{
  "widths": [48, 96, 192],
  "nesterov": true,
  "adamw_lr_other_params": 0.00093,
  "decay_fraction": 0.4
}
Rows from block 11 of a small image classifier, named by matrix and row number. Rows with one number within an expert belong to one neuron, the router's apart. Each number is 128 + 32 x the weight over its row's rms, rounded and kept within 0 to 255. All counts start at 0. Numbers have three digits each.
After each expert's rows are labels from the 100 images, of 14848, where the router gives the expert most weight on average: "lies over" is the class under the peak; "top examples" is what is common among them. Only what is clearly more common there than usual is listed. The data: rendered made-up planets.
# router: slot weights (model.blocks.11.mlp.router.weight, 32x192, trained with AdamW), inputs 64-127
# up: expert up (model.blocks.11.mlp.up, 32x192x192), inputs 64-127
# down: expert down (model.blocks.11.mlp.down, 32x192x192, transposed), outputs 64-127

# expert 1
router.1:169131148112107100122182122070197087074157123116171135181166149180138139127085098131108136121091167132084101203150118073133142135162123116080132137124148119156168115084106117096085125162127163
up.0:124146102112130092173152113071125060114074102115174169094066109127106154116132129151152091065130115091120111133123124109157144114147143127132042144213047129077132109148142110146085096106115121
down.0:105115174205117042078122151159160114162121134142102143136128105136131128178160145137088059138142070141200146122140122078159144129105148108098114128157140180140161152182146107118147117133131122
up.1:131052135147158170110105157162106142128109134074034126156132169126143116131102116095133156067108102084134111103156092104125102133109099106140168088119233166155093135109112123096122114109196112
down.1:126116135141061097173172119166153153161123136170084149132146077134089114136101094144123143161085105157139131143084131114137168166175111184191159097162123075107150109169155084136137106143098170
up.2:096110127123144190126128135151131136121118164178099180133139133150119073035158172094150191121091110120090157166119102103096172187145166207116122110100125099095171129106148128114146132167161118
down.2:139133207172160113107119117121164172144126161130166118088064137154139084041154155124098099121132161137137176113143097109154123099170158123171110128160081115148116111130115159137106111169130171
up.3:164222110049148192141134079087130081119166111113077138149108127108146148160176137151105108100133170141151158100137104097110159112154180145129116062110162123129129153104115160082139157152069079
down.3:087157124145136081111086155108094193096106120109122128123106115121075137141100102146148158116156078182158172127099135125117139065114129100127087105150078135087143133143138136145126147167106094
up.4:119152141018126149130148138121121096116115141110079128134091147181154140192169133130184223093085089180115104159132154130139146126163092141145122071138095107141081165157164126122080152115082173
down.4:124133132211108102096117142139134095110126154083121123148105139117126121129086163094171129111164103189087125124122149153137093073160135125172098132102146153112156140132178090122118184095126183
up.5:120161060141154168153116130146126133156148156153127161145140139173165133088108156137118140149128110141187129157115157160105166171153126084127127084067157182124171148036097159125130140167193076
down.5:161156160153188128087139103111145168088120131077165178131154147119103126096096148108086144093119079102058145093132129130091147070087119125140082151153099152121094119121084205170128134165121093
up.6:145146135101093070158112190099126097079134127115098079139107192110154136111097119132145167097117105153171089124097110115134115115142136172133121123130110108104107174148158167172123138067171191
down.6:131069128147108145164145149093110084093126149153108144136121164166100146180104117111172096168156141133163137130140143155154138159132141149145209137138175179099114106091144170116119114105132123
up.7:123188167216176130113118097137160110133148121127135174157104101159098139145114154141136072167153171094177139099103057143162146164129143140114170132081078193159174129124119120151123102111122181
down.7:152062102134164124116148126088171156140142121111153070143078125121133147148166165113094069097191134100116131119113172132147146063164172061147071064106139107155164152131075176176130149147117116
up.8:122114099225145145109130096149132118099167106132112149103102118133100119097071098107150184155140082088173133089092161105128103104153146109108097160176080169182081089144055084157124146127190141
down.8:095174136083089122106127103112161159169124147078155102092111112122158192129174151138115183134157101112104146129118143068131172071088129127084083171076144131056173133073114151096136149129070113
up.9:132205075189140141117094119113151117109153117109161138059152166095065147135074098093098099162101130171166083172123120108135127131169093124093073157146092115162138139058105126155124122111089119
down.9:081154112149020153082104106135108139147126162117140122146086089127115125125148157138091144091126055118163154135153149088074201074109134113148151089139125085059135126078129172128129131146126065
up.10:143105132074077102100122110130092109095131108152127106171153140173093155101084133154111147114144077100131050140130076126116106086089171183148149075145098167081153068138135142135153170159190116
down.10:138122174125173137140121141120122137143111130104155112123169115124169139029098117140191127107147141098101123141155135070122117127173152148186144170148164152141132114117123145097130136169100169
lies over: planet
top examples: gibbous; rings

# expert 31
router.31:132174149109098102136074089080118110090093134154169141115139156106140151136094137167119117122128115099073115071103158078149116070080122084138168135194062078107147100119099059114124105146129142
up.0:134076150144112075163137144134145145109150119122176130158072121132193078144164167105191151109103076125158116117146150126081142182098155113136144096132147119117130155123073132147138135142115163
down.0:161176159109113132139163142131114099125153139171119137121109118072168130131126113100105145085090148133117128099116171144088098123199140168187103154161064157141108134090145103124136074143148164
up.1:167123121112103120110115122161114074137161102117102086165126131146138103130134163135063157117119180137148096120183147154179098097163166127096143143104070071205106127130144133165154144106125062
down.1:133128103145101126070147097121131178079115080089124095088096141118106120144130168085150171168108169117085087116107132105169117105075126158163186129128117154141148123153117133115119127166138130
up.2:106121177074187109162062156162141166143142108129068128133094142122143117165121132166159162142129136046176189122099110101043138099060122103111122095137153147157139117116079155187172107130157127
down.2:138134120134169108103094107098132144102136136118144115104062220141185127130075132115137121068167078073107132135083126180152081092142131115116096137090107113195098128109137151127109149141161130
up.3:127141129080090148118187099132145196165133130152174081107149084160109094069131152137120144122145146126104187130117152155132119168116086126125135124208042112170139130139155103105102167092105165
down.3:139105116088093168081128101129107088155133138122122142156139104097179116116125178171105106167109164116130058128110149104161143083185111108137191120114161119138086098120170153136131076174144161
up.4:137164207109073168125134123141115135138158163159140156138090160132122137119111091210183120108153128148130157164101117118115103145092153108180089162212129120128093128171126149100175093161148149
down.4:109083111175115088147161153117122143134164130170144166127115102177122140125105070182149129079165135103165172150179136084169198135113143107145086083122153136148061100186120177132120159149152139
up.5:117119122111119226108169106132127122178112114159157085148113126098080081141125130115141163116129148102146111122176125140084137106156109071081093146179086131190162134023083177121064136108140125
down.5:146145166157098087140140128092136109107132103136131079136108116058105125099154153147150197139159151137160090114076153160106142079068123140097187070123130138149112134096102124145100125191149097
up.6:127094136162124076162108076132146155130081134124073104099131180119117167129101090138103184194087131104094150163147169104097139130073082094150116106165158143183161164170126085142136168109115118
down.6:117135136130083169116124149142082060091135066111113035129076180102173116135145151131082152157174063112104080125108107133140100138147121150154134093068124132179174146099123105123120112127147090
up.7:125085126079151166143100136130135138136106120133094109115173166140113164195156064118138211145139120130138058098126161084108098138156190140114165139123142180193113150137136176152163093147105153
down.7:116130137183193101110106132129122146112122210152142186090132120140173153135149145127114197112136168099157117146152160132120090098139138184036110136156074182137132164122178152181121121094179189
up.8:153136168102154136127123090124162073070143121234122174135078192144128165122112147116144107155139164119142166118080112127141107098108107114145108113111139137160118133117118072131151168137129094
down.8:098150129180167140083126116138135125149104152143152186141093155098154091154152153114070113077138127124093137108130149113118119108132146114115096112174135147144135158110117138172096145083132152
up.9:152135153130103129158131122163125126124104141155107127109139087110098122091058152176112132125107164108160178166140126136142108139113049099136142125134129169170147115135110154190133122112179070
down.9:133119097140077152048098111093108124128108096084145131163129138178149174134133137103083143157119178129171121145074087115141105092085075099189136140091142097160112100084127162121134110144154111
up.10:092108154158113188117134091129175119090117096138137175147152126108062141145109096126179129082170089133137160130097122130121137146123102165119129100125123220168090126166054148089126160118111153
down.10:121126141160078167170113128094107074204145138150154152161139065089155105120147090122116109127149051112189126138146138039176143107151134190098146149180105100137123126141175173103120104098190092
lies over: planet
top examples: gibbous

# expert 27
router.27:163110127115155104136102142119158147082122123135141109116161160117160084125125130150114192073185124150126106095124099085096131120136101120116123131084177067153109069113098111101157178161102122
up.0:181166141117084066149170102102145101115174101110162178156114161130111138091123154095062139173154154156135152151116151176168175092182148112159175152128107119060172075096113067144119122148179142
down.0:115091158174205156149120110111090068136117125112139161098114106117130088114106086128146044191119138114090078113136134152106157114093094118148087097141140133186121129188103132109156117100152181
up.1:112035096092164156173126111106130068141122136129131130158173138127102150186131151125152164040112094085168139116121079137093145152135112155094123101151153130149141129155134154167114171191118127
down.1:107179126207197098115069118150138167140134099122110130155109127172096117125078142141060093055157043098163106154120121182130095146129144162168102156155148069129142146096135127127116081114120095
up.2:160082183106116133120104158098174100099103127108122094184207184153183140121126182112135158074143103125097131137165123153135129121106106123134161077123107121156149141089144096128208066094241140
down.2:163131124110134145146114179181092198149121102137118140075114113116146108170150127091111075108096105129088139144093141135092105164146191116164067094073205132152089130114087160090123098094132133
up.3:145144119152172098159135094064092145098138161134156089145169185184175150058162111116134149148114183095147108156111153129086132105092107134162179136117120086153107154133148089111145107134131067
down.3:101126128076158211169100106155164190129104130152103134114147138114084155079046114143102115193103143151126158124118115088131095128122143121157100138101146139093140146143125175148141104154101099
up.4:125164058080095165128169149107069149159144158127122107142148105106148144161112085142161104128135101100147096164139121106123129127118073114085096210137113171128106124114117166155114100154087096
down.4:102159181177082103144123098097197113115116178110100108067158090169117108114124125111132128148149072120143126156141133107162149125182103093158111031122120100154056113125158161080122127090081099
up.5:094118139122101166083121136144181130112187129133148136124105123122178155162110108109126106128100078139161206125147153092096143135136148072126157169144110124140118104182117138146063178115118156
down.5:135118156083171170098107086114079119115115138055140138142143137072127093128135120126120081150115138135097128139107133119142063128115137088155171138138183154132061109105183084177155133057126205
up.6:147132071155152081151113127160139095120086073135122147120144113127111099150098167117111205101105122090123100160153091112150128111129145111149156115145140064141138121094083123148084105100113143
down.6:124112108178077109097136153099112120151158122100120121133086126139085141134104146126116131085159152091133135129153146140134140128160210146097125196147108136117171150161116117126130105128111138
up.7:161154079038153119210128116133143134097190119129143148091150141143101124164111145138168126116128076133125129125118132126095169080135056165166140177128113119070154131145108104182132148137152146
down.7:110130147179054136110128120115096164056142087125112101110102116208137094151158131121149118066151068100172131131096014147101145152117123142076147116161140139135180116055113118080120122144111138
up.8:137149122117134177131134146150074154124149157170141116115161115165105111093124122167130104132146103148124151133149059216127105153114150182109162179112128121143153073151113192100103148151134076
down.8:118120110108176096134124110095144092142153143116158143111151084099213147102153110175159040100130200140096089077124146094078154126107125098145099180114135137189117123153142164130117068153136099
up.9:084113126116160160095165128127124081114092192115137137102110079132118124132083085136147110204127101174111054166120085161207139126109138192167095156117152143075122110177111135090115102155141141
down.9:134092111073148115208105144117069089140143129127154127117109120090146178165129163176031131150086166146117170133110154110120140176106118138086091143173142250077146139026131106115117114118109131
up.10:122092097101097199141184163117184144070110118155096151173111122118152084123054171083190118173167102155141124110071179156127148202195091150142122143160111132121137142110154138165070164113159132
down.10:175155117124129132090107146130083125173124081062164112159092130096128127121193158105099119111106075144187178133119119151124133129106175130059177087151131117107056109087135098167099129127116129
lies over: planet
top examples: crescent

# expert 5
router.5:124140139147102103098202085056131155220132136124179137059131111087156145097123116104137131124120143099098189145074147198108109107097154119101106133153159162168126118065149135139138155077111132
up.5:152156085068131172114174194106146163126092097146108210123134100083118088147161096140088124131120158175144087186153152114116119175194092206139066087151137116053156151117091139130112152181143122
down.5:129129131168094094110125143170154126165122144054085145083132131184151105149129130112157030087170113101117140173131121104204119102125137108098166133162139143146152147095172169142135166127130192
up.6:127160154125090115155079095087107183106144105126141136160095089140096124126135121159114066202133108090106119128228087125150176091123134138108126129070114113142136108178143152137161088156161128
down.6:135115141122063134082125116103171178092140128157119106095154094171151168127118107142111100102158137091115182096126126139119174114147107110115111166116080136113121115110167121145125127067163146
up.7:114137152122168144149131125181139148120133125114094165152079118123102181101080117132143113198082094173109133186116157148189143152147091129110175199058090153112147081098096126177120126136197151
down.7:156145090181141176188099136105074129126108127092132087115157138107182133154184156117124184143104183115069160146142143114164116169109117132105174104164093123097084160072115132131128176100156114
up.8:108093143255165185122179125121149143148141126141129166162104082137135104111103134119119115089167054103156156129096149110114148163085055170121137121115103190152169186128082136178132133174152101
down.8:137113111053179196097180114094165138163126126124175116139208036129156134092157133131134128130110097146142110133146171118180105140140109122110143146145140090141108132112086208123110128142104088
up.9:115144114150161117152081146153135163122191111187142134178157127108149120101153171121160118159095119126144099171123173142158135159187090221155111085157125115133143082132133153163112114103127190
down.9:150135100140163125121136098138122114113135101115096106095136121123097164152120101126138184119174110107113117127198215164133176128153096109138129112111073147122104155173125190134114124158155204
up.10:122121165138187132123107150089119072160178114097132126154153157156125110206162171119148094119101160112141148146112075109112149117103073116090151193145185103199111134131128161104102167098135147
down.10:124141102105163169126152120154117140135119134101079153100128106202162112242137145092104175114189118184110078130126127149154119114162114124176144148082105149166156105152159107075123086145133181
up.11:125143158108067143114095201130118130118072079123122113136108130126160095137157099112207116076116166109108107111104146113129142076147187098162152088124115213131078113121087084109098104109145178
down.11:150106100182101155156134149115103135090093041110098131138119190120115151135182135143106123156120161164167103106129115070150102126072108098106078132116159171173142151102072131122123116167150198
up.12:149132136111090107109101110106129132083148105127085059059129165127098148165137118152131032167119055197170136105167114137148175111126121108142119172113133122078095119147105173124113117178165140
down.12:115128093231138133113125127155124195189110148167138094138154160098160163179097145132049063131168121159113140150178131123115119110147144104093084090085106161087140152126120145123123123129155153
up.13:187119183139079128132135137109132112199104166090167132118141142125177109107176153112104101138111164105089175085126176096124121140088153053061156065196117158095127119172162205132145139133139106
down.13:101133103074130143074128103119131111130155164152093160105146116087069127107078116113119072141067173119109154149141090140074092116124148130195087176162139139181113117154128149141116108163192128
up.14:138100168107113098145121078138160131132091164128102107107179176122112134183190126154103152163067131154118140101130114095138143128141155087144162110137131106165119046208107111109135107113103211
down.14:119114141171138106218158111102049154122145161104129118163146137155145154116038148129158128158171134133158130122192126189104129106066116077101074138111103142144151133120135095141106126132098132
up.15:172131100140229093110112103162119063146100126139123164117062124095132161108120153157117107090140153122114142139086101121183138129122114110095061090125143123099178149114106087149109146124139075
down.15:093115164151174110098101117139109150162111085070148128120093016061150153116168144146098117104102159116139122136132151070138120121152116074115153159160110126092109160134108144089147105138134115
lies over: planet
top examples: gibbous; rings; lava world

# expert 10
router.10:165162110135158100102092122144087039120143139127092159139115153149117100155113174109122121151204098072142101108147101099080091061194150126122084192131115104127110134103074141159097073167101154
up.0:110119080078099133120101152094136173117133164110090104154162124169136124090130092132086076103157127085122115124134105111101134151097131156204148130138122161128158170114150108169155109145119128
down.0:144124089147131142065133128131171152099131140169162124072096130117152181093094130113138125107141124185110140115130118129171117147165147217146080127126142139195162135105148070144105167143120155
up.1:137115061061132145146146146129107127142083155074118155097107041126151085128135166170153174152102043148102121103102083128159140122093146140110097092142133130114138134088073134073177094165126113
down.1:115164152208156158125087110159189089147133163102150155134123121170136133081223119088066117131140217098132099140146167096081103109110131124118132146176142065115190140099157145135157131174140152
up.2:146152180154110111131103117109141111096226125099151170160112094134121101124181111136148063089127136101069162129097143108160123067082171062139101143114122059162096163155138095110151117129153150
down.2:153138085126090136052134113140145085118146116143134112127140082102117118088099109128154072112178134137143138131150108184136193142107132120142186104153199131039151132131181133148125078088179095
up.3:102076126095146197082112154115191132122157101136179108138130115102053143116104195129132156167126134156173170146139130143134138126150187152178168120187128198133091084125111100211153085164128163
down.3:126195103102091072130149132163112077146118113151132077112128137141185125119061132161145104150078093116181136164131160121083104163148156124153127102154126143135076133132127100101113145131153174
up.4:097160099062138068144135130144164121142117110093102080119070179184108136096180160128129124194135172153111125142116135112124160147158088167105137186146180136112168148109163128127110126127089178
down.4:120086151231141102162149148119063113133104050177157106116129117181083117190148127145127028133123107139093116146100136131151112110082138155136154127102169115110170107148201170123149104110167102
up.5:123165105115179156142135160121114074082115120167126125110115150115060138095126117107122113159144108153160122110158117138166072164160096088085123159147124137165125123144147131130095098125164162
down.5:129118128136099185154122120124124129094123152126174118179091177161134125118140114129104148130100104110163103140131092076117148092060131102092125086120063113163139123135107133184134094129128155
up.6:159176184163145132116161173138073076096104139143073176117076153106064108113102138144166093124138152088123056126144110185162102106141142193150136107114119140079125140142168143161123094130183131
down.6:125135115101070124095153136081149153159128143173132098133117104159152152098162113115204176174112110079141113152129126147149126168133143127119135177121158128122168138133072185101135109086177157
up.7:096224148137174107124135132106114102156122101126074192152071173072068099127140144126143068118117161174146141111122061157106122141140162096148091120093067110133168118121108144134055105091094125
down.7:128148111178126168137073111134148095158130094133140113173098183071186127111114120133138139097132103116107140115149113138137146144112110151112089154174094130172137163102093159152120144109119092
up.8:058151138046131092137112139106135076120139117128078114111106146107118110103139157131094206169130124176182112127130164112150145138128166137094119130127157010106153158133178148167073158128096127
down.8:130148146155190162186117118140088139130126137153165100108103120194105174185148105161200049091084100190114065122021158117094114106094112159111175139105156075143140137137156139099121148085136136
up.9:122131122056153172100124123116110121127127095184144118102113132175160096113161073109130093096136089151154120082155119146094102147159096199113109114108135094138126129168163104110201120122111132
down.9:116121130185125112113161113137131138165129091132135066110123115135097174138143132079162132127167111129091113128117146078126144148100133134156128185062111085078096145100151129136145084188133121
up.10:128113152151172126114106133111159128077189137152143174126112138183078129166193109111200169091134175155130047049146142131133085134156140142133132090128157100124128097152131084081143049134142111
down.10:117088137110190094094198130135170203142107109111095145140153157218111140140145131144104091082130151129134139136153106140112127145124157146130164198160167155179123153108116195132136166162161088
lies over: ring
top examples: full; rings; moons: zero

# expert 22
router.22:124136128144192097104115029129147109082153144149170155129142126147131130107116078116108127141112192145140084153177158180131157106180185141135137124082112132121097143089143162110068085176127097
up.0:190152106107144075185120143120080129110090111112084109117120103129144106168117104126165169056142135155097082138120195170150095114123178111145161130159089136063121140129132106090106120094138151
down.0:129076113112186140133121150151131151161129115124128107136113163110084149165108125118158132119092146135157160163088067141123151173080129139128121177082124085090108134116172117130124115149178207
up.1:135101144201135133168162144148122146113133129148138123155122130116151106097184083114152019146135084083104097097144123108165114085156118153193114157123145088159172063142110116080146104134120146
down.1:145133098076143154140131122144091154122139131115089209125103167136158139135075097123110068132117192151144087113153161127104106118091091144187155148098147203178145131139106127174113091119119152
up.2:120099127183063169102143161168132190175161110111190167095114115151163164054081178137127138142132110106100124092104103104171090115112142104066098104175156127209079105132139080137090164145082150
down.2:121087145065081064150151084131143100113137074074066132182051134160161101140139133097131110136127108063184069144144072114101163103111150106115137134067080163176137124099107083120132103101108142
up.3:098134135128105122114150184114117083069170127124151102167192170135056150121069171132152093160147232132165128112069100139129102097152186128127159152079108165173145157113194120152112178140119147
down.3:120130130128152087131171142143168082121126074157112149165176101045057082104200152126134093113081156066105140155138099158127170132098126047107171060135132157119128131186098124140117127120106150
up.4:139073145036157083149161187123145127156082130136189139127125132132118136129110125146141230095145067134093108094129102131087120154162078147167136136089189101106111095105194140117123143132193101
down.4:114156126130187084156141102164073102121138097162104166169158099147070130136146143118199063127164079133126110135070139101083166133112087150132134117106139105147106119156166136113132143092160083
up.5:132180070190121162148108118075160074114139087108118165139118114142139107158168120179199068177143170179141148118136115146130138106154223162134138108132121099145095140152077131126158187151094133
down.5:115131113154099105106130136152088150134115109160131106115147122202078185128170109145157118104133086092157085139138153167101136131123113146123176068152114086158149131141127159119122067166113078
up.6:158084118076160099049121075099143096145080138118129122128159206086103120132152123150029188169163075147123114118123135123102119164168121122036133157137152124054131121144157100081101080121095064
down.6:142163106148193188176124163123073179219124145149121132164171126186090126092092137145099166070106106151134152084161085128129115123087126118095166138193133127148120125054174132169132113113133132
up.7:130096122125176115089113133177135108110083117132102111161144116118183098145119077131138102094164122097130070124165091156161140154165137109140160177082085077094157097099126101131121103135148110
down.7:139168144166154134200120120139099121150147100104144206146129162130127108148103099151119078093058190127158111075131149139152112134159129182138086099198077189182153111129171106181122135107071120
up.8:103157092199090131111079108124130106142172073086121196130138141084143131207143100117136103157134160130174146151114159111154135125142183138119083037125141155189111164105153157155153175179144141
down.8:151142140071087111114176134127124105110125113112094134142110086159070148142188155122212152135120094122141127150103165124124135131178141162126162130098075070153124130157098154076124157106173052
up.9:147156131140105149155155136131113132092097104110128136093127064084198154145140147099132146146117076113102106092196109108153140090135181121105117132128164094185082119128131121115096087146148166
down.9:142123103086109086172115125122096082158142163072152227175097159130134101131152105128146100193128126102131122135101133094087129120085123161138132138151136196173188109121112065136116126144118148
up.10:126087129136173221147055131136127143157109124139076082144103163158040110106069100131120161091131139081116081171155095154125112152125126095117134112085206149135129116129134125118138121102157108
down.10:078095129156097144167163098183127166152141111160076145120129102135088104118091133144094119157104128190148127153136066151124165158179123185179175096140147089114177109151160045115115128094105144
lies over: planet
top examples: full; moons: zero

# expert 9
router.9:142160105157066100112129122129134148079137122072157198090109092086086145178101106124201118091133131104109142105123123074107140101103168094098168155178134147111133081124137134078117134116143170
up.5:127143094225081136095177115087152140126129158125097165055118150129122145148117097127081127123078165085138063129097119131125160156131140111179090166140166162123141090125108173169129079160084149
down.5:138106121200037123121179160132163133177149192133121153151055157116087109138100126148134167150153132141165113162184089123103168124118135139100101105187112056092112130146102148118108114079108188
up.6:151098126128171071100054165157165096128186094103112078097125158116072109177122135065149133117146131135191138149125147152119135122139100180135150109163125104139146122140104162182148106082135113
down.6:121190133090156134115104150115075131108138133125101038133114201190142121162098141087173175141125120128098127154109123190154146097163101093170130155084111075167135123076097146131104147110152161
up.7:157111178118062108085174103111152131166141109107118105081154102112122108122189172131170155019134116181075113124112137126119126095100113155052119081147144115108127072179153180165141144099133124
down.7:106123150168111111163132132102088118171105106136139091135107103120140148164068118106125123110157063133094099164152145100105095098126110119126114111111134249134155125113163244123135146117127170
up.8:151161174131166081125145170141114151097111160109120176123147117116095151122079121115175071159131191107134089154119130089177153141097151137113151146123130166139099113158158151072209128103155131
down.8:169088138099204106165092167120108146147142139144130100110119182096173124161139133125113059088135214128131140117142119095140136132159110134137095144159111149145133157132116175110115103181109138
up.9:119136137084170146102117140137107127091159116142116118180136125134085135104138154133166132204133131132148035103109132136156098124041214115145159127154128151082082113156139150106146152162132183
down.9:116085123119118126070121122117117127139129107121146103119168091105152163132073131155114069151067110163105091124107138134144122148146113167108144135136117178134164113114168183127149123194116184
up.10:108106123110188122145117188138180167088071110098130159159094150132149150159075156124110110081134105092074142116104126089125176175092114113172137114123101072109127096141081086153084177115147122
down.10:118112137154181122164137127098163195154099074138128160128092160126100087180127109123202122124059154149162163149157070156128102117136130109133074094134165067156129131216091166157146141112108121
up.11:113135130146085185110174134112108129109155114157093151135116089129107099202172126139180190085153134153072151097132122136152138148098132147141135096142142154133103106143187121101137149145097172
down.11:117166164084112117086094102137166129130128167115118112130113145182171091100169109117125086128134167070179132124104122131159114103131108073100116106110090114141136133143162110115147124181130068
up.12:145123132225181111151145111117135117113106113072149117116121160123104134142125130162136068128142118083084098109091173113132142126165158117163182118171075106079111109130134094182124087107077166
down.12:104064121174136159178129153107144176154143140152127127113138075103091093113093075085170121179077099144144118140148135119144167158147127069115164121168156149087165116125088123109127116181173223
up.13:108151162139125193147216162132102137120143090167120138147129086123118088197214153147155195097134096199074140153153061131157143116134123145158133122084158147140128152140168128130146136102149182
down.13:116168140092119135076086099159157138129121180109121120116104143187166100097183086110117092148152144042148139136107113124137101104117119075103084110107102110139132139139107106118115110197112078
up.14:156132193131119096142126140080155126122087101086096153107142144106196084126126111170102138113181141125116150114123113130150177097169084122165168157131112091110082192085105120132125183116096207
down.14:137120127128025104111135150186107180128077081147142143145162157147085131103156084164094123124087173129180098111120136145116169144167107140135096062060085112165141106141115138102111144194116123
up.15:167156126221134083153106110118117102128152123151162128096127148086114165115112093144151053144103128126098130141103094138124084075181183120140138129139076116126146188134128102125163106113123131
down.15:128144118131137078113113120127171158122122153138118121104139153150152125070189114126073107181102174069136101090144150137140149092097150082088175086114147126079164148150126106135131123171114173
lies over: planet
top examples: gibbous; rings

# expert 28
router.28:187093099138078138137101115131133191159132144145160126100175124127122125116152123145134086119071142165140169139159132137086045148184170149152165144110120117103109080089129128130113171126061141
up.0:122130142178045075167104117124128180132150128096152123144077063146132130144158161141121158118092080115155111132182134169173122104161118129109110178087151099164126121141131124115143162142157180
down.0:116090127079112118093173121078141142124123120106130167163144085086169143112094141169099075116131173176148079087137106099155091113081123114019095135171170185126105129073102144128114145139163162
up.1:122114143100051060092128116108109093177112088105156122088162121103132123135084132130129176157083072127154130092135182182189168059086118099185117141133140144099143062101154130136177136091112116
down.1:104080129131133096164113120163081107091128090149134131151113148108146122105155108127208111140129104185142086114098194131167166148162101132144107164094137135140149142114140107101142140102151153
up.2:090119154185109114157209118120175120120120127129158105143094095180134150153109193110151170111121135092143138127154154118133133183147101107120098108125155095149110110124119108123092123154123165
down.2:165112103164129083161174093136154107122130097127098118159141092123069096062124131131093151116127171085169116150113116122112150113141129180112137082149149137156170080145145154140125133164091161
up.3:130136130115140138149134166135155107115151123078129056100074108168099094113147121113148084109125132121130148079068105122118091142148132108105117161077203094080134185134130200191088059138082132
down.3:120126129127165177120135118146119149150115166083068153114123161139131162124059131130129115031198131124139161123191129136153125178166178106136122171133092117105158101089122152090139134116125145
up.4:110144106000165064128077146077121099075104140126066157116135158144148141202152114130161069116089149169160074133079135156158129157135189133120113097143152127147103114162132176176105129147098100
down.4:111130086172173170134099157144125137157136103092128098161126174082067119076170097121117159164101036158177112138102139149173128122116144145113148140130090093148123112107062208146117116151139049
up.5:127181126183116149127152144111179127093087136083186076125175102167177152154118130156147107159142082123124124109137128118156140160110123108168197201124152108142157108156094074128104136148097119
down.5:168106139095182133140106140146099106147139159201138124117169098117105127142161133169114106200114186147169148125147102138123133101123131180152122075206138168121083122071157142113097120173114156
up.6:113111062236106127181065079121117120060080079117081137117144171154122094068139086134147069110129140139131124157124118127187156150133153117100115034189172100143138174136114092109131107138113182
down.6:098165144071065070127156119109096137066102106127101060151112120147094162144158097123170133121110141193174110156126112122144143124110121079144155130125113055130153145144097087128129091129127092
up.7:107147114160120135072130090147146118128116110186148090122175131083059133143138083113102066138153185101154133081142102094146123115131140105122131140120104129137140087113157146156110150148127154
down.7:093168106107079107133109155071097148130137153105099083162123143140119127147119165106169197147129204114080181123110181136102129137140143105145131065130134102064118123104093149132114118045170085
up.8:181136074099135088099128110138104129118131116162115137079149178152143113141124097103093175123120149145120144152141146121093120162173053141124149120180134152088112188134158145088129153194122178
down.8:133114140149075139114093099101109193093137141107122143124123127128129119134110163127093058142171125135159144128121134136105142117105095099138135117089107108115103143155144108122139106124097077
up.9:121098129126143161127109146161153154094163107172131140146117079187089169138135127123143197088162070083148111118147140130142161157123126128157121064097210116062147084102170141075111197168135147
down.9:121116135132119077193161122134151180124129161121115167136179129066139104144061099142114173103073135174114104120085174091158131130168133179177162139126116093115133107053136159155130142115076106
up.10:081077174088113122109152105114091076137161151108115080152094156122124088134159133155103144108103065137137117059149099153085113141106177164067090159049134100074137140142135164124162073150149144
down.10:107155139096129070153099134133149100168141159099087160109175133154091115117154106121046118125119176158146132114164141096085127114108142121143086129157095151072182090207149138119120167141129128
lies over: planet
top examples: full; rings; lava world